config.yaml
train_examples: 39062
input: "log_mel"
targets: ["first note", "vowel"]
norm: "layernorm"
residual_init: "none"
lr_schedule: "cosine"
weight_decay: 0.02
Rows from block 6 of a small sound classifier, named by matrix and row number. Rows with one number belong to one channel. Each number is 128 + 24 x the weight over its row's rms, rounded and kept within 0 to 255. All counts start at 0. Numbers have three digits each.
After each channel's rows are labels from the 100 clips, of 14848, where the channel reaches its highest value: "top examples" is what is common among them; "peak on" is the class under the peak. Only what is clearly more common there than usual is listed. The data: tunes sung on syllables by a formant synthesiser.
# convs0: first width-11 conv (model.blocks.6.convs.0.weight, 160x160x11, each kernel summed), inputs 80-159
# convs1: second width-11 conv (model.blocks.6.convs.1.weight, 160x160x11, transposed, each kernel summed), outputs 80-159

convs0.66:133139139134156145117155114164126149139142150161164104158151150145142166163142148170139148100162159146156111130166145153128202162146123097162182154145141155137134131129108156127159160141158131141160164142134080130139140151134137136146137139
convs1.66:152145133139139143138138141117146223143149130151108136118142143140131146150136142116146144125136137142145142138139134133153174086145169139127141126092145136152126117126141132147129142118135142131138131131142125133146133115141127136140167145
top examples: vowel: /e/; child-like voice
peak on: /e/

convs0.22:155164138156141143122164115146130130163153152177152148139138188171147116103154138132148111099139152113147102148187144162140128136118101149136152099151144111131143156099154125136142158123175137181120146143189130111144159135153124139184158162
convs1.22:132104077106134145128109086108126221128146138199129145167140141130139087110118129133129119126138137136152135145117126137133123065137155136108139074161109153128088112112137126114135118079139118119132159114154134113130119062125116117125121130
top examples: the note A; vowel: /æ/; first note: A; clipping
peak on: /æ/

convs0.43:163124155100135152116124123147141134157121135127133164191151135107167119151132149116133153153119121118136135169127137153122159142170141141163113159178126132170157171167115121120158152118158120108181155143124178161114114165126177166142135157
convs1.43:157151152148141164128127128123148175162167140120121134120121137159128144160162156131144129120117134142105177104133158149145155138138174149147161137149117142120125107149170088153121137148134163095148126118159129166165122142170168095169111136
top examples: the note A#; vowel: /u/; first note: A#
peak on: /u/

convs0.78:151149133148133150120148142151188129142156164130179144140150123165131144159159176115162156127170134128127126143141146158147128138154132139181110124131137178154117163133121149104165173119146125165178174141121159142155127162146109148179160134
convs1.78:120113111099126112126147103170162199126113107148137130140119102109153092113124132122112119116150130115135112180153133120130177101113130107136124121148108114093122132141124076128184116117112120179112145179106110149116143123126081102101129111
top examples: the note B; the note A; first note: B; consonant: none
peak on: silence

convs0.85:144153140140133161132161134173156152148140156150144153155130174145141151124147153121160115148179127128111131157140146170140110171158086156155107135130125119153151180137161162147119168166157151134163159149133138130145149121161135123141170150
convs1.85:105113096102119132141112107118116215116113173123158122180137108132184120104113100112107170098163106109106136140119121138112143105126153133108134099143099127102151094121108126112135123087101112155109109147120113106107143119128095121107134098
top examples: the note A; vowel: /ɑ/; first note: A
peak on: /ɑ/

convs0.119:144140148130130151138117141155135143135131143126146101153151129129109145168167172116162161136164097121129122118160133150137143162116144103137137145157139135139155146138145140145162115163121151137137154157120129127169166168172129133140147133
convs1.119:122143145145140123165169156124160232128148091141143132127143130125163160142140132114130146097141098145143125137131139128126169093134145145112123143113135127157129113125131128134109151141135133125121135126134139105135139131130158131121195146
top examples: consonant: none; vowel: /ɑ/; first note: C#; first note: E
peak on: silence

convs0.104:134144147127121150115142127167169132118128151161140174168125169139162154135135125128138133156176134125139123159148130176149121161161102170155127128150138118150165176138142159147122146155158144135132165166123142141126131128146147126132171158
convs1.104:132133119135136158120136118135113228145156151161120141071132118154156125160147123073149094116152114123083128138154123150136169139125154113158109131094117126125166156117153065142108109117105129165138148079121155131143159131147117135146117129
top examples: vowel: /æ/; clipping
peak on: /æ/

convs0.112:161148119126153122129155141149116115162138144111160133129157141145097086155147117126145105079159120146159107120183173130149128140142117155156165103147148117130162121111140136151149119149144130175111168126157117110152143156154113140196136130
convs1.112:143128110133145132156169133104134236139125119175153149149137135134143146122135145116130137107105124151144140150132137141121160076132139147114129119104132151121102125115131131131135144141136132139153125144136143133130139105127103143128163146
top examples: vowel: /e/; the note A#; first note: A#; clipping
peak on: /e/

convs0.52:146124142136124151131152140161152146133094127176132143167144137124150158162136161129137134156167135153134142150135143149161136169174123158151132139141161124150158167129158170158126175153147151151179153144108154141143165140153131092124136151
convs1.52:135115154118148131152149106097140202147127104155171120182112128118153104143114143133115091086103140144134141156121122132112158077117129136130130101140073134113128125128125093118111126146115161122118188124129120151136142121120099110152154145
top examples: vowel: /ɑ/; the note F; first note: F
peak on: /ɑ/

convs0.148:176132197104139155148159110146120158132118111151137135167156151118139149126100161101136143137141109125144155159085128177162160144135158140120096174139122157147134174142137128128123108092157136119144135154110151139129141150134159158088137117
convs1.148:122144170125104122127116106129132172145156144081075126112121104145168108135105105127135099126118160123114148196134100113149123135115140103131111205060176097136099118160148104143082118141174122138122124123115118128148131170137131078148083123
top examples: white noise; pink noise
peak on: silence

convs0.77:161147140159151155117150164154191152151148159124152155158130152132138152140152134149157151155128136113139158138121137137152187151161141092159158159142097155162146129160107109149143099143153166135183141149138122153124132160160160132159150135
convs1.77:125135177141161141155167114083203190139128143149133127090134128142081144115134123100111134133142118152134148121146139114152184083131166143136123169117133139124117120138157102139131148143078131140140133117135111148138147135118124131142169155
top examples: consonant: none; first note: G#
peak on: silence

convs0.18:132143121123138149166148142147136133128117150124171148152133124150065119172130148126156158099179131162170123095165129133154119150161140142098166132164144173136148136093151187136166139142118153109149169133143141095160108149135109157155143120
convs1.18:139139132145161132154173142105144224131142117165127127112137143135139167133128132118140145085126132134142130127126128142135173101144146153122125133107141137159139085124130121131120159140131141138132144129136119109137136125140142136134201153
top examples: vowel: /u/; child-like voice
peak on: /u/

convs0.21:110165143134127155117141173143155134140128165146136151132120130173130163179109127140161139127169125144115165132135101177158141167138166158151118127128138147145170143120120194127121147151127160135153164147137142134145125143133136110149134109
convs1.21:169133124155135138171160165101123200153142122153117107095163152139133171123127142139135161126145113153157133112101153147163144097159151158147156100121147145130137126136148099143133162130143140135139144123134120141160122102153131096144177161
top examples: vowel: /u/; thin (high-pass)
peak on: /u/

convs0.70:147170140134131133174118121118093121132125153113132129129115109150156123153134169146149116116124177125152174159146178131147161128116124181096157124158098122101150136115158151146122140172106162163109145151177116127143135156165129093138138148
convs1.70:142137121126113131140176108098113110107130051125231117138125144123109183127141127093109093110155138135114097131119148132160123153149115103102153118144149141103128128081118097152121135135110124105166073116142108107115155146096103128150144137
top examples: the note E; child-like voice; vowel: /e/; first note: E
peak on: /e/; /ɑ/

convs0.44:139140127151138135170101153137143114138165128120090145119125130158170123111128151139137180201131126156146186154122135128120128141111150132119145116121149112143106133199158115150075094089128150137156126132132172161152147111143140138135131113
convs1.44:137127140146141122147153168099112160127120161172132156108152134133154092137153148108110119127142130137113139128140153105145150127114120144151166123111133126141158198142144155123153121097171129153146139111154107077163119124146103188145131167
top examples: vowel: /u/
peak on: /u/

convs0.36:146146107181102136137149140147138118150144146131156157129149105161102151142145167128166153100157164149141127115171165139142126143130135154144132116134170127163145145103153182152126164175129137146180166110141129135172162157144118128135119152
convs1.36:137131133114153146158165131097121236139149109151147122123134144136121167140128142143137125090133123151166131155122138143135163084151147135113140161131130153147095110107127118131125139109146125130135157131129143118130149115136112141129173144
top examples: the note A#; first note: A#; vowel: /u/
peak on: /u/

convs0.140:119125118131171158163103147147063131122142130125145178165127119143133117107138117134107107144125109158121138126110131137134053140111130120050114140162136125140147112141091108127153133134158121151115149105110174114133125158143164145108138151
convs1.140:127138143141157132152151138108134105166165102128157113097146124142113138164101142103143131135097095162163153050097115155127137135104150158076087132147158108155172099100143091143121158161087142129129134155096160122142113161147144128162146166
top examples: pink noise; white noise
peak on: silence

convs0.76:137140130158174146141145154151123136149133136147162133164147145136169133174163153142127150130164112106150157133163133157152121162154129131155163136148133116156167151127116150134168154138154116163160163138142130114119168148136144115166143148
convs1.76:132133121127125117137127164128101213150140098160146155146113124145157136136145129107122159100124136131156148148165130133147169107108153140115138130111092130105101127163125111134116122110091140142141155120119090151134175101143115135127153150
top examples: the note B; vowel: /ɑ/
peak on: /ɑ/

convs0.105:128158094129165152155140124138123119130163143082109102165141145179152119176137113151164154138122141115105136148125174146134140139181128104173115119165140088165138132109148121134145173096163167153131137132133134101145154128153144138147109191
convs1.105:143129135122108127096126130139125199138145101142139195147125093137201088110142146140157138098133116147102123146127159133150154123110136123116147135140115150128129098110117075141142124166070151155133148061155126111099122164162106151134145124
top examples: vowel: /ɑ/; the note D#; first note: D#
peak on: /ɑ/

convs0.158:146123118129126137121128184136148127149097123128134151138144154156132122191141136127156163174130148155171179141117122098180121147158194135117146126165135142144163115173134131143134154140152126134100124140132176141169117136131124131116126140
convs1.158:153132138154101127154154179113134179150158087090130111136155116144111162116108117155105150151119089165116139108074144164130191162121155145141122126115151143148114120159163084119150141113144146088135105122159099136132149113144151124136155155
top examples: vowel: /u/; thin (high-pass)
peak on: /u/

convs0.98:115152128127162174126138121142097095121158115087136153182132089146171120113131135136103133161117113173144141118089156138127082133111137138069135103145115100139129123147098083107137120133143146149088118118109175104133140143139135187104139106
convs1.98:122135155132158138144144122100128103150156098135155119118137128128107138156117145102138144131110089155158153040078111141119116108112139149069097144141157111149192105078139097142116154184089129120125139139098165112139113179144133123150135154
top examples: white noise
peak on: silence

convs0.120:152170125123148125172144157152133115141116151117104136123154143139112117149117148166142148136129140141179154116163169140151144131150159138159157128155149095165112142127160140124160157128139156112157132151146154147121133112150153161126107183
convs1.120:127126122166127132126083087134167156140129090086150082134125119113165170127144133173131085115144081131100125131145159129118193149126124122152140130112116133090119158149127052154158113139117133079130087151117105137144151132154145106131134132
top examples: vowel: /u/; the note A#
peak on: /u/

convs0.82:152143177120129160121156149151146164098110143162175142168134137130145155143135143137134135145165148141148141138121137160160129169162148153133128159158136121156168160146140138150132125157145125131174151172122162145117136158142148144112166124
convs1.82:108130128129149148114127097123161177152171147144112132127088096136118113138124139074132091088117166144141148164108119132129112113106140133130111171102128114151128115139134113126085124186114164093148153126093085120131151177131143093141121145
top examples: vowel: /æ/; vowel: /e/; clipping
peak on: /æ/

convs0.155:150155148145154159131140141154141140117141140168149159148119145136159140166149140114143126128171114156150143141140165166164150167166117153144137130154148138154171163116142168162128160145147136165134158167139136133149179134169148087177139158
convs1.155:125122093127124130128166080115156246131134128135139137145122120138140143113136125131133099100168114114139133144150155155113165127124145129149119097111085122103113156130124115121123131119107116105116133108130140137125149111124094137126162132
top examples: vowel: /e/; the note F#; first note: F#
peak on: /e/

convs0.101:105109128120178159164131179154092163119147125140154163137147153147116176171138130132158151130148144206165154113101113154158126164146099119131126153133141150168180127121104149158132172135162122139135160099082145138134138145135166116127105171
convs1.101:125122124112138097128105152127097111133151134075130148138130087145156102108143129113108139122147069136142131156102105140108171179112133129167096118182153109130180147138124058103089141179131114153114108139076125140143078143133145107133153131
top examples: pink noise; thin (high-pass); white noise
peak on: silence

convs0.9:126144194115122176159163158146143169131137156144115155173124129128134158132128150056165141131140138136146132157131149154121133145128167149134110174153124147162139163162113140080122121123147169124153147150074177148118106161114170153100137119
convs1.9:160163152150169147140121130122104142169170134106103164129127119147143168171124136123148117093132127153124162118117132150149138139143152137157143159141175125154093079118160078169120147168141164096145158156126130145156099158160172100161121140
top examples: pink noise; white noise
peak on: silence